A small image classifier, trained from scratch.
Model: 4.96M parameters, 32-pixel images, arch vit, norm layernorm, activation quick_gelu, moe soft, num experts 8, patch size [4, 4], layers 6, width 256.
Training: nadamw at rate 0.0012, 22800 steps, batches of 256, held-out accuracy 100%.
Data: trained on pixel-art sprites of 400 made-up characters on tiled backdrops, 197500 training examples, 29.6 epochs.
Rows from block 2 of a small image classifier, named by matrix and row number. Rows with one number belong to one neuron. Each number is 128 + 24 x the weight over its row's rms, rounded and kept within 0 to 255. All counts start at 0. Numbers have three digits each.
After each neuron's rows are labels from the 100 images, of 14848, where the neuron reaches its highest value: "responds to" is what is common among them. Only what is clearly more common there than usual is listed. The data: pixel-art sprites of 400 made-up characters on tiled backdrops.
# fc1: MLP up (model.blocks.2.mlp.fc1.weight, 1024x256), inputs 0-85
# fc2: MLP down (model.blocks.2.mlp.fc2.weight, 256x1024, transposed), outputs 0-85

fc1.23:135129158134123142115135147123140092100109109119131145140159126132145073102113135116106121106137139176165172165179126149103140109116144111100140127094107109149161135053149131147145148134148152131153073144115108161126106207101151143129148149104117109122137165
fc2.23:156131117083140157094137163115143142092150143144174109183088121153095125070163127149123139115103132141095140141160145132097103133131121085133113097113105135164152118114150135138117133144105103161147154095110157109117093097168152129155100167132120150129041146
responds to: red

fc1.29:153116140115129151122112123093125107113118150160124117163115156144110093125140161145125151105085122169121105090159111152112119113128102120146126097104092122128123138134103133117166140149098146159090124130092105145098111110137136083096159155156145118119124119
fc2.29:121074163124111142124121103115135139094138165136120147121123154112119130121126127126108080121121102136107146102145119148138154155114121070080141128146124130168150174139157114179153141156111137137115134114130113117102144143116110093139138147126145127142141110
responds to: brown; red

fc1.235:141111140158118109158166077143171128133120112167115142164103091113128140094134116129135146141108104162139150156125125116131142149155130154135112089146082163083103172105153152147151118100135159132122102143137129120135077140115135098135105123132152111131118106
fc2.235:132138091177112058091143095150114144131118122141126155124152111109118113134093140081155148100127123129142106153145104100151131122149129134131115104148068144135112133128121116112148118148154129166137075148147117130152108175128122149142112114148155114101163142
responds to: orange; yellow

fc1.371:133121131146050112145126132173162098131128131127139110157145158134172107118145173134154164131131101104168118133110139124095146097117160125144134164127136076125139100168125121154124202135109109087130116134101145131127128139129155139143179128164105143096133141
fc2.371:113136116138129122122156114116153108134155077133114159130115141119178138072148127149151124170165138147112114162122140118122145112155148135159127107149150082119140104185101137095093154130077116117121108133095110120108082086151154163142138126124135081126111158
responds to: purple

fc1.405:165130145137150160094131138109098077126115126100127134153143122132126089134170150123153107092117095085077126176157139165120137080155073149165105117113102111154126113144113126099097160101172126124149119138154172159167121116088131119121118144151112137097090146
fc2.405:084111130133084071146149112137135140105117123106113120153141126103098076085125106142105140125141145125136150119088125132097134166127143135099133117096142122142093132111104132152132099116141132128127140140176104125109151156120154147132119116122147123137161155
responds to: white; red

fc1.431:102134131122104165148160148141125127137091140138093121142101139080146094153128124162128187087111147117134134118154085139116125121155156173126112116170113108150100170126161159115148156147144131098128088170116128125172144144144158166141160093114090132156121144
fc2.431:131119152144126140161168151140109134078123107113130125162124118101136130178128150130140163110142144133125115137112110131135097110121145128127133107135098110171104158121142102095129105153184097133155090169142131121154160136158154153115157115112104139115133131
responds to: pink

fc1.279:187157124153077153124106104109160127093134100151121129140115152146110094134130165117097096101119119131145112133134081121135124157109122120127132118130131119092158154129134095127160136150112125126106112152097100123118115158120125126099179102128128101113090116
fc2.279:113076127100092112137065115108107123118128174140125172112124127131139136122124151164124082091109107143112116140140137127125161153125142113100102123136119115131141172114173119141141113138110109139090120150111117119156133137143066111158122186161131134129151101
responds to: red

fc1.262:147091106120140125128102149163146094133150134124114073156110119149138137133165131149150151088151154133104098164174129146109122179122121105163095085135150143104122097166102150126158189178128121088117125124087155173136113108123118144097185121136160158106112150
fc2.262:120166097152139150096176150126124140111102138117146104144093129160108193171150073139126138147124156119090117081152156125148132119114128155142129080131136148103118090135127088138136126114127123140134118043142158120140113097159150143103124171125107149103079125
responds to: brown

fc1.548:179153142137071156146164134095133098119152149113145122109117140143175120088145177129116158116110124116111128167132104085130172118147138151114086121109124141108137103151130097131126132121156100142121130152134126080099120115147129139092120132155124125098119124
fc2.548:108115112188092171142143110164126113104099073138137172129115145142099143112115122121125120147096139107104144138102115120141098123113125139102156178168136096136127163116134143126166099126144166103125097148198134129134100090139128142093137119098128159128084122
responds to: blue

fc1.34:110121113125133119151123122149090139139165148128151142112131125135165120106126163125124100110106149148133147096090145131103146137106087121148076111083112085096104101142109103182115122154114107112090131135145114143096095135136153176140137101153115102156114180
fc2.34:093103104182151129121129155121143106167117144140133136094127187061132138170126112151104107102156122131126146103115180102123152110140113132111161081146166131087110121137122105164166153145139128120146105094160116094116136131132123127138108130163138147124151132
responds to: brown

fc1.332:142135109098075123118125100077141147112115154111095122162123142101099105087122108126109150128110172113159163124155130131137124161130109139168136125130126120152139170166107129086172154165123100120171122130162160150153111132092165171111163133146081111134164145
fc2.332:101170174092125146092125138128113120142073109122135127130172125150129100111130145124114134158171097135134136140121141108119133184127129144121100158112142105137128083136136135158125127114140144105128116049111125116134155147145126145142080128145148085156107125
responds to: white; green

fc1.67:171123163133112147097100120114139133103129173181121132167163164121136126113127136107149136090107148113143126076154093145108118151104107132132146112106153113135138125143140122136160071138088116134120106143088123073090106093106108145142120158153129139083105117
fc2.67:127080139121102110130074113136116170138111144161150149106104138114150102119117152108090080105113096165137119115142128134126166115124130108086076133158123110124111165118162122139175133141129119104121128151130101115123134152172074114171115140146152111126183120
responds to: red

fc1.618:158113136096146129138125128165111103150124158143106120147100103173156112150118126107102136151114141083141127124132137154155116174131070132156093112136129136118091116161111108136129133150137119144200077120153128153114120125101166126151167156155110090148121129
fc2.618:123125116186113120111154160138151131120110096126145116134091146130114158151127125124127134106099152138146119083116105122126168149127102130130147091138123147123112118179121145127123134136186095169141076070119146128111093149152127145119131148162158122130132104
responds to: yellow

fc1.600:125131102137118142123149136145161159098136133143120116103104166102152106115092147109111110115148171158160133077166115104123158134166130099129150088111113136141128125128144133138135108114147134112098127115143103143139087176150119127121127100150091104104116165
fc2.600:155150118081168140133129106109123113116119146115102162125112103111133160158125119151157083167119135172088127132138145149143100147098127191119123119145130140148096082148125151131137146110120170117142159058118146120127150111138124152129141159149112140152091120
responds to: grey

fc1.439:117117143168122130149116137149106113131101159118085119173106143143157126137142157109082146166121135098081148109115139132102089121122084116149124104137130140138125085153148117112095187150134131165115167131141139138150149179132148154115153125119104103127110077
fc2.439:147130096148159104153110129143098113108134110143138131110146134113162127093099116102163148153086129132154121106141138091161159093156162109123132115139121110121142161106133137094109114092139154141127142034103117163122056145108144070148138097099135095133093102
responds to: teal

fc1.403:133161152142115108101082102114128155107112098181115123114140146063116110157136148124127123119117120164137134158137105122142166123149098111124167134133120128146107117130135136095143146112089159103089131164119170115136152108107096122087159096149127124077124110
fc2.403:175109111155093091107105074129119092097129128165133158144123113133115116096161169120131112074100134169066098129160121118113122152085136144143116111119098151138125077124132095126126099138125172151142137161126136102132122127150105098131097167143100145124123155
responds to: yellow; orange

fc1.159:109124127074141141134112182173147108099120143141096122132158121102157138122152136120108130123111162138109155129154070098101090146164113153156095129162084146151095120120143087136128114113097130097142105097076126134104154172113119177119115146158078111115108127
fc2.159:142120150132147133114145136105114131095151117138125104122078113133132105122141127176116132135127115133122135108112109156126141142126167177166120164134126139090126121132119186113127144105103168135127170099153166107146118105119124132116140121092169137104111115
responds to: red

fc1.601:150087123134067139151127138149162150130092204109127098120091133125143143108165096135130172143099144109129141132131106159132112138147118109119116132129111115133161157119112118168153118116119110132135109112148168189157094115116159123092138173148119117129082132
fc2.601:147143134125129100142112141110146088142126094119087127099120139138152129164144154104159120074142105101151102159128139102129132107129141107135166122126123094173128109145112152099068168151154126173145132105117121101131101128089130167166177088138104111131178137
responds to: teal

fc1.329:127109124098161148128116139135097121115157173093120147143127124149126151138174120148087147147099136137134102082160120137150107126145076104149119127082094145143097181148168096074149176148121131101115159156126116144122127141132131146126149137130121166138129126
fc2.329:112102123112130082114119114138104088139112112153104163154093139088111097144136145088116113096091146113099122156135150124112158106143109074081104089160104131102106093131124114122139160134098144160082168127125136127137143123122140140110141062094119120165129145
responds to: green

fc1.619:155103144093116151172164136101124112140144167126149121148138143138151127145141080157098138136111137178174114110127129142126113172135133134140127126109133145122087072138140172116153136101102142064160100126150162120093164107093152152104111134131140134117092135
fc2.619:127095170080131114103102074107130147143089144171170137078139106103104109142137100190124097108134114126121154120124133184097106141145107163108134161121140142088098140131102111148152101101092103136104150120136120133140149123132088102146100134125094121152133100
responds to: white

fc1.326:157125145164082127169193113122084127134129143162170086125124154139130061142113138106136190096092113126132149158157106157145131130155129143157116111112140122066140139099156095137140138118107155119133143122149147111134115141137141151146097129142058100135102141
fc2.326:151137123147099082133123087161135084107142115130151133109172129120140140137119132097118145075130105116141089131152133102147117145148150135085122155122081158143169119133106074127163130107160140139107106143137126146154155149117072135094151109100152117108215108
responds to: orange

fc1.102:113152095136114133107111106134120124123113139121142118159096150124110133109108144117117144116107081117142140188077151167135096122157089136081151086164094089134133112106146145110182164123123167096114104149138111163161114143087186157169134090137130138120074113
fc2.102:150114161124110159062125111113124146088078172158117138102093142147145165144137127136139126089104168141091114084122131129138108140090131135106194145132110151152164089125103089147149129103122138137146093163131129120122138118139071123138098119120084088127132065
responds to: white; yellow

fc1.45:112115103162108106134092122107123121121108143084062103122133116173117087110176134105112148100113150136104141155185116116154151100136094103111089141101125132137148134110117130127185133156114151162102108130111124176138155155073120148147160090114126120148095137
fc2.45:138146112127124157122191160123172117139147113149169146133147156117146133131141117163182136167130097136136118134087126108113126168103129154098141081175118116116146142191139114103096148128099110123149148094077099100136074129184138126138129124142144155121130106
responds to: green; black

fc1.144:162140111110147144104161101157119154132109131136085082129123115160155101137135142102144116102166139079135124100135127154078139152124101092114127077124142095113144117096098148153169135149112117117159128151133138136125168164126134142129108134100128187155145127
fc2.144:127164127159107134167152146149131108172153091111113156130143139129144107085161138107126146145141109123152145140143128104132141125146144098176124161128151092128141144125156154109132150159113149120106133151120114138127086111132148140106161109164150126122142160
responds to: grey; white; brown

fc1.137:114135102172118159143130125115161113132105161132151103124081114152092152171109129141134194135134141116122119105146117142104108103096117121137119085117121113089113141108133158162148118147058162102110113145121156152150099122090130105105123112162146124154131113
fc2.137:155128121117138132119131171118176155104181134120102111152097095150131157129144158165128137127132126133128129136128074108159072106170158172101163107146119143133104131131118153100128104112152110145149075094133176103148126152137119117119139133118119155081119100
responds to: yellow; large

fc1.525:115077099157144139091108102092125102149142128147149136164117111127121131122148136148135152121126120110095126132159146138147126110138085127180153124117106130101117121113140111084152122172140146100133112160111101157129101125149125162137138110121154111059121077
fc2.525:158123133124160149136158136127101110119179118082102130128101160114149174152072141143136101106123133154085109114140148121162123126063135103126149114153112159154141120161127114113136148144133164117124100100119124101110118107129160103070167117081122131161129119
responds to: pink

fc1.436:153116129131111129122169139107163097145121161117158151116114111134095107128148143142113152105071091137128127152146083156128088150114151139156090096134124168102119165130147108167129125112122142153135131124122182146142074086134091120123099144131090126120053117
fc2.436:109140126134120114132135132100145130097115107120080128113170135109147097188093165072117143104177122127163080123114162084179162140142157160132152132143116089120138144138110154101122113149136161143112130159142120146126128189098147139100133101110118121160177131
responds to: orange

fc1.404:144169131159150116146140130112135117111117127107098136146065162110168076131132102079100116139132116142161155099125119131182109103112118142129140133145125096122132147109138136127168176149144156072141108182143129155141090121138154167124112112151098128124118142
fc2.404:148122152157146134108104103141160161071097091130123113107117157149112115092131103114081147124138145118156131108123137133131105147127164134107157158152135115139107147093152128143110076118147087179170143165141128165146148159112111102115088121105140132104147079
responds to: grey

fc1.173:113120097128104084120113120142117163160135105118125142117151134118135118119147173155137109105132115144122100137096134109133136099113161132114138157171110119060170107159117122113129152129146141113130156109148064138129156180111153164116134125149105157153155113
fc2.173:138126159136109124132153155138148117121166121125176099130129132160130117095133145147068139179124153136155134127120135128138106143140119124144122134145127127114105149136093138115163102185126099128114126133135106141101128098150109131151172103101173109104149122
responds to: pink

fc1.21:121144113160102177147123112130149094119159158123112094131114154129166147127124110154128166118159109111163152159131137123096133111132141151152108097151113135159106136130158114125122116115126129113125121130170153099149147137113129113155149127112131175133131111
fc2.21:154141129119112129141119119123136121123133090149128152113151156139130120110119137127172066114154141150115092097125163141113155153129135121141161173126172119105106090118126186183115147107115076129096153112086099162091144111122076129132133123118106120131125149
responds to: green

fc1.106:128142124167089168206156102126129102157130161139178170123114181156149085118122142147126138070126087167143143133109111173130155122159146145153113120140153100088106125143172132140103115126155127124185119140159125096158125117112142118100125154113169164100100120
fc2.106:178098128128128129120140096143139115149146100152159192124144104094136121132126118114161120138093107081103113117081118159096129169100109151111142140118109132120129113124115130115094128155129145162106147103123092084107110106156140155140125091124081077150118131
responds to: blue

fc1.198:155110116144125136131158153137070152136129172129149123159087113110105130132158153133125148131159109141130114148182108080125149156135125092135101115122128146146155084138104087113138154118111158101109156125110162128168100149129152171088136094125120128104107124
fc2.198:110153084099158112125082104137092105145122127099114155153137110112128134127142110089150158113132146140147099146087096132137136111125130105106112085103085130138107113123124141115098128115102129158118140110135136126156090162107176157130092115125111096172152135
responds to: green; grey

fc1.278:164122120102162128127109133097103103118133111113150122105130121158108104069152149146130167172099138156139097144163121128143122123120085141155088148074115152158102149126135112099109146131101121106140134149138157166097107145144150145116165121134088117127159151
fc2.278:169105155087158106126130117156121115099124131086155153153100110107123114076138119127139134156089157116153118151126083094146139118124133101106125074128084176168145164105115128089126127157088112153096161118136154144124137135119123143138110103119079090152111137
responds to: green

fc1.503:103117130161106151146103156102133083113102116170094096132144156129133107095128142173085170175092108143128159160112107128119138120159116138144064148095112094114197098131148118116113114111136138115100125143158168167165121137135094140124103140139139128108111090
fc2.503:103173131187125135109106127127139131152120104152156101134094135087158129123155112079111173141112148099080166092092154094114140119152115120123143162147190071117110128140150177101131146159108141086146139088122132165124131104108177166102123132147139143132068104
responds to: teal

fc1.756:152097133173118150098112135143114145114121155140098105161136123109119100160136110130143156084141173110111115119158096140142116144133117114108079116147107128120093124122121096092195168145126192144101140120079144148170112153109156155128153118080127110162152138
fc2.756:109202108151131103154144098168139107172106121107139094134137169121156137150170085115142111162169132146151146149128155095092204160109127084129130090142131092130145133132104134089130156176066113135122126070130121132127109087092136143155132103137138119143125125
responds to: brown

fc1.635:144145105093109149128114112139122139121157132133155125126136134108126118148127115128154188123131118098116114117145116141124105113138117133158069123153141121121165109103118127181155182143118100124137117130129144148118120158098161171135116112132110100182136113
fc2.635:108182148137125150148170132140162103118144096115112147152145130145166119108159110091161156120131105165137093152129111126126141149142155098147076137128128094138128134155139160124119171155129103120155117111103118155155105118127139154119164139125155138127113121
responds to: grey; black

fc1.409:113108113155114108124130134161123137152114160091082149110134150128127104137114166176147092095164151133161164134106109168158140123134099151151139113154095104146097096092130136102147209174108110112103099135130135126135141138119175147137154119196116107146155152
fc2.409:099120112168123116145133124144135105081141159107138099097166167131151135154087145105112107149118108112124123120176156125114092077154114125147115152146144139150156136150087109143133110139187152107099121118188118129153160121158133122103097149138120116082124132
responds to: white; pink

fc1.122:146141103142135131106103148112144155109107155156080091137114175065120110156139132172123134132123118114110091148192086115138138137140125111111164143124116132118184133173113118110126138095092142135090141176143171139158142109142093115086156115126087148120136105
fc2.122:156065134098108108113125100129133167115143139169142186112109114133126125124117153143158110067138166141086106130132129113092108112093134142139093153075111123143128107098148111158121086147169141140106154134127138090113152118141107092150102161117114160141123145
responds to: orange

fc1.179:140103101120102129151144091145137130144109112177124143176162143124111088082138130132116128129121149137127121191157127133153109132121097120120111117124126132119110151112139146134136117156093115145127081139149135096147094116110133101110116119161132100140101140
fc2.179:148147122173134063091156119116132136116130132129107148073143141090139148121103148118122124113112127110108119130130132105129095116137154131124151133128093140142140141158123138136155115143179142148125111130142154145143110169101101134136112112143144129100143114
responds to: yellow; orange

fc1.446:156113152146123154128131134115127128111122210114141109149118110142138123148201149130109117140096096102151134165142085136173128125137100120159116136115087140112116117124130125065129121133137155144152122120132131175172077127121125134094139144133097097102143129
fc2.446:100162111151093134110117113112128143139111090165135142066117141148141144075101110085132129135138115160150147087152153112130145135139125093124175131162137087134145137104146187120142138151092139139078156114103103143139105177149121108150147145112119110140113133
responds to: teal

fc1.38:134130143141075125149122127124148151102127149157109129135126131088113093115155132159098147158116088125142155145159120088142167114135117148110088112158123098083124147123147078141144121149133148111165124155166143095170103113112158105049140146093156145115131144
fc2.38:140128114109154088081107134107097140132132111129106134108122156170111120128127148110165107139117120091097128139144141120133128152134129129143152117148125116141137167105106094129146149152105104152139145113130103144069106148090131088163133109137121100149142090
responds to: grey

fc1.738:142154172154115162133144102140103117137128132106113112172107178096153097086127142088108127131118121118170141127133119084112149116111084092103133105087121103092134115171108147130136161126130132136164155123117117125138149111108153139134161130117096134136159139
fc2.738:094119126134123103062114131086139122139145110122138134111173129112125110130105079131097108137170098139112146146149180085153142181142130132124126142129125087083127146113113119146142131133103152122094135106138128116132126165121153111148144098126107075193096137
responds to: grey

fc1.722:127150137109126128126136164144132176113077129138133133124131147144180088148138139151127164109090131185138120097152142179134117090144162088160132107118118109132178115118147152115147094118130127111109111147149131149133124184160167125110127162126102124126118134
fc2.722:095143130142137125111135122153156134128149095096128127137112110085136131122138166110074109128118072124128178098097122109173095127127163131135084139148211094128132117156141174099152118143177113173161104125140138133151122147121092094126134127152182138090108107
responds to: teal

fc1.331:141162121104126123153127130129153151129123119133103107142108170060170116127154161115172129118123149117124110161144086096124131168154117121161148158175114139134132166146143136120128168142102090122143170150090145154123151152094167114130194128100123140149103128
fc2.331:121123131141111118139105115158121127180100107110145127094099137165132123131105106144121114086171116110118127124124128130099141136133112124131122143078140083090151126107139137152120114156162126114159135097098125108120110138101146089156148168137144157164133147
responds to: white; grey

fc1.75:103109125136081118158185078127146133121090134170140142140090138118143112112142165096139150097123097136116145152137084145130125118128130139144107110120122140102126157123132123169124126134089134121152104160145175126152125137116124093144129141161101109104062167
fc2.75:173123122122127101140110090122115110141136108128161130110167157058158125166093138090139105099104103117135091138125149117146115141145135116127137144128106130128144143154125145138138142146168162149103110093128117147143093145128114157124093063114110102133137138
responds to: orange

fc1.164:134151153139123194160143129128127130134101196143114124141099136127108097131109158132128117114104111138071095119161120133134123125188153160100105142106092119098110146115089140114168181125089122103110145130123140154122135140143121132094139105128094090126107116
fc2.164:189140176107129159161100137126167110142140143158163165139128139150150120102108139152143088160151093128133128109143110117106070132119166105116120122136154155123201158153149092101115094133117120126153130092117128122144104133135083078138096125117145157137153101
responds to: purple; blue

fc1.607:176123103121099155127125135120113135141124146142129134098102151081145146081114135158119114110133174132125166103112162169100151124123117142134114085150109118155121095147123185143177148113095116064106130167118107127150146170129128176133122165163157150131140121
fc2.607:095132162106155097108144108154167141144100105166116145124134127109164117145102097139126112159161111134097162110092182140088137119134135110110127161128183072066137137165126118128152087175097113129114147095130117101110137154090148116139139101153135131161110132
responds to: white; large

fc1.287:102093102134112123144106151117099111139147167162123138093124174127168146067129127173108141090148126102138173154135134137079152140105119169144115108144118103123141131124143101122157157219102150113111139164124129141148149124172152138137101140089144101145125150
fc2.287:108163109113141080122129140089129107164162095135109163128165173100102101086114134120122108101120108136087091131107164110134127102118173123129137152164165112130119104090109134151136123126132155165114118119183140118123193115134106137093130135107117131139123155
responds to: red; brown

fc1.723:161178136111133138140135119091137111106135169146145135163107120108183143099172149157132130133129115100150133149157097154098129144134110158142118073110103143127157128141147127101102151114075135139153140135115082154124122159143147160122126103097100114102144152
fc2.723:117144139103098167096134134117150172088131137132139113110156114151141137134140130153170112131163139137145122140121128123088126147131133139070103105129099092142180147130161149115104116125124089133151162104086096108125136136157107119168116156148100128116158131
responds to: red

fc1.653:117155148148123135118180148130154137147114172113137063088082121122133109089168151085137121114124127131111107153133115169105142128120139126163109152067096092154145106113134132143154132158154096111166102111140097133127107129122144160174152148129121136159141136
fc2.653:121131125134156136146139109143121091163082135123161167152101174123133158156135111141137128138141126106111131100123129172146124128155159112137125078152145120117140109125127113157089144145115148114129100054091116154149118141162149139131110105146116134150139122
responds to: orange; large

fc1.692:161170167160081157107070145113112111106162132099104159117100146137132121107105142134125126119123119094108162143136101168171081126102139125122142174084120092094158121137142143109115151135101098112167151139132134181132157178162098145133145126129151137125132141
fc2.692:141115125149143158133137130142121170094123126144145104106203142120142110151107142105082155166130128080150124117131172094130148134158110105145140129134119130101109101136109134091138138137180130131101129124107096126136139144146106176098098112130145108100168115
responds to: red

fc1.301:103143130093121109136151130059069135090142120111114114122119151170145117100165131125107148080090115156112140133146128118127131138111135157155093130128131154161135130133187109113102094082091141086144180134123127113126152131101104151157140144107155146127174124
fc2.301:157115146134112124131101134127132088155112158106139107125154143121130128180125088111128124130159105099170134149135147149151142150112108145123095116112119104128136112144131154115143130083114103076109131068127177167126145098138137130128150094149117115128110170
responds to: orange; black

fc1.641:136119130123087171143122091119121149113160142126124110148103125113173098101165096119127134113119077132137145123140064121129127139140126123103104148169133110127154136138170133124117172102112100125152130169115157151175158116194087170110187106103131139113069109
fc2.641:141132168099142137123138143126117129144124132136084130089132106133146140128114118138155160141145100130116129147105109116117114148124145161101131137116147127118169154137149111128109147103126137068138145045116133103141130122140151112109101098129127148149109109
responds to: red

fc1.512:151134107128108100157119140141121159096148153127136136133142175090155134107113113160135122131117129155201110122131133132130125115099154118132147156103151107146162092141128184080127136103120129102109128155121149157123151115156118189148152143133114126161158113
fc2.512:103104101127122091125132124126144105111124124117102157114191098136137124130106127096109120133153158153129123141094136081142126130177124148164152113170126109127127121136100145103157110138144137096128100162144108135117091127126130185135093128151134110100161152
responds to: pink

fc1.121:133162113157077122157175135121143108139090144147138107108130130108112107123153094101107104073100147131119152087156110179100100173114114167122105116134089121147184160143147106172111121146126137141120121137180161147126112132114098088122131171184097117129107143
fc2.121:121134162136116121142107115144113141132168097149147115098124145083139114138118172109163140108138102071154111121126163127121111156121143118134177145091123143103143077142117130123082151124157157162106126100133121157138113121081143134125138099109135112149126138
responds to: orange

fc1.15:104133130101127128142145112099137145138102095173096094101103167128154114148194132116134147131100152114142120176166109115125120103142138149108126167126100107110149145147138135054150164127139147121125121156120153129165119133162154088130133138120095138127130122
fc2.15:154173134166160156122129151101135133134148115149134165106141112154149147138127170137163121116139121136151130124119142101099166111134106113158121122126135130133123124145142143140105156143109128192134131086121117081139137134145115107136106149109124146125091144
responds to: teal

fc1.195:116155119162140132145182127132095125114072105115074136126090086115124138150155109166166158082147126098151096146124104128119138128147099176106118135111096120128091133126133178109193141114148118138145116154125130137163113126121147121110160113095134144154136147
fc2.195:117147135129117104153106152140152103183116126182110172140168137100135104113135144092116155111173082143140105165148104136126153105152101154136122125116148092125109114110151149074105101156114131126095124132102114146134123139140159126137150154167175138098169159
responds to: white; large

fc1.197:111113134096109098118085096136140154101110103148131114132123117113103091097115102082121137110118146124099130160159073129146109098180132088129132114136089105118157193136162112132169126132124123117160158119119142173086080125103113105134153132165107142116108110
fc2.197:124146119120128137125161102144109093151107144106128111101118115126095115167103156143132130097156163112117119141130121147130106142113100115120130121120087112132109102125121140143141123145161157107162088084123122113150123122098128120147144152100125137145132143
responds to: yellow

fc1.467:132143113168110159136135156132101068150100152113124124161104127156118112127124148149081194095116129117154152131123109143113092150144096134140091087123106119115137131103137153132145123103103097129162108135104120125111118134103137140156139140163128088180150149
fc2.467:146129117153112100117126137120137129150133166085125156111100139149091135110115118138102110147133171110146143146089090135140096149130082127121115097152103160124112159130104110135179108107136088126190088128146112113165114158133096098146121105151156119086135111
responds to: yellow

fc1.712:127108134137127148159097147126144142080100087150088148166105112152139183170118143141123137136123134126128126150135138130146152121129160124137086159120140112203138151116077157107123135126159099125143134123126124134122102193152113139080137145117112184129127108
fc2.712:113147111130138152138112149127152160139110140143165105114137112110151073086120151101070151160108147117141129118128184129143144128171076139139152129144125128103077112157107144123140121129092107132123158141123119115091134085096162132155128112152150116104180125
responds to: teal

fc1.413:105150111117112137146114116157118147148090189130125131153129160141152109098137137122157117155135089179157136185164108094133147127103126126134096155104117105160162163144153095125150140107112120124137108166127104127126097142081176113131191117117118153125152151
fc2.413:105138124129164078110169117137116105115126155122128162106117107090106124105101140147124136127127140101104097107119149130139120089118097132125183114126115131113141137104098141122120133126132173148117106110101122155153110115118100106170139101078142119157128130
responds to: yellow; green

fc1.220:111120145123117134141110137147138125114131106125156131132119137112137101157119135108173134110161128140124107160124079113138097124163175136136127166155110114125135139126154138122158147125159125155127092151139134153103080162113149090148179121144103119136095093
fc2.220:132141137114107138129144134132107115164099135104167112116135102145119156196130105108165128077162117119127122105117124174086129148122102092133132113096100111123124158119136098161134111140156139118190085081072121090092118105117135123171157151107115141126129140
responds to: pink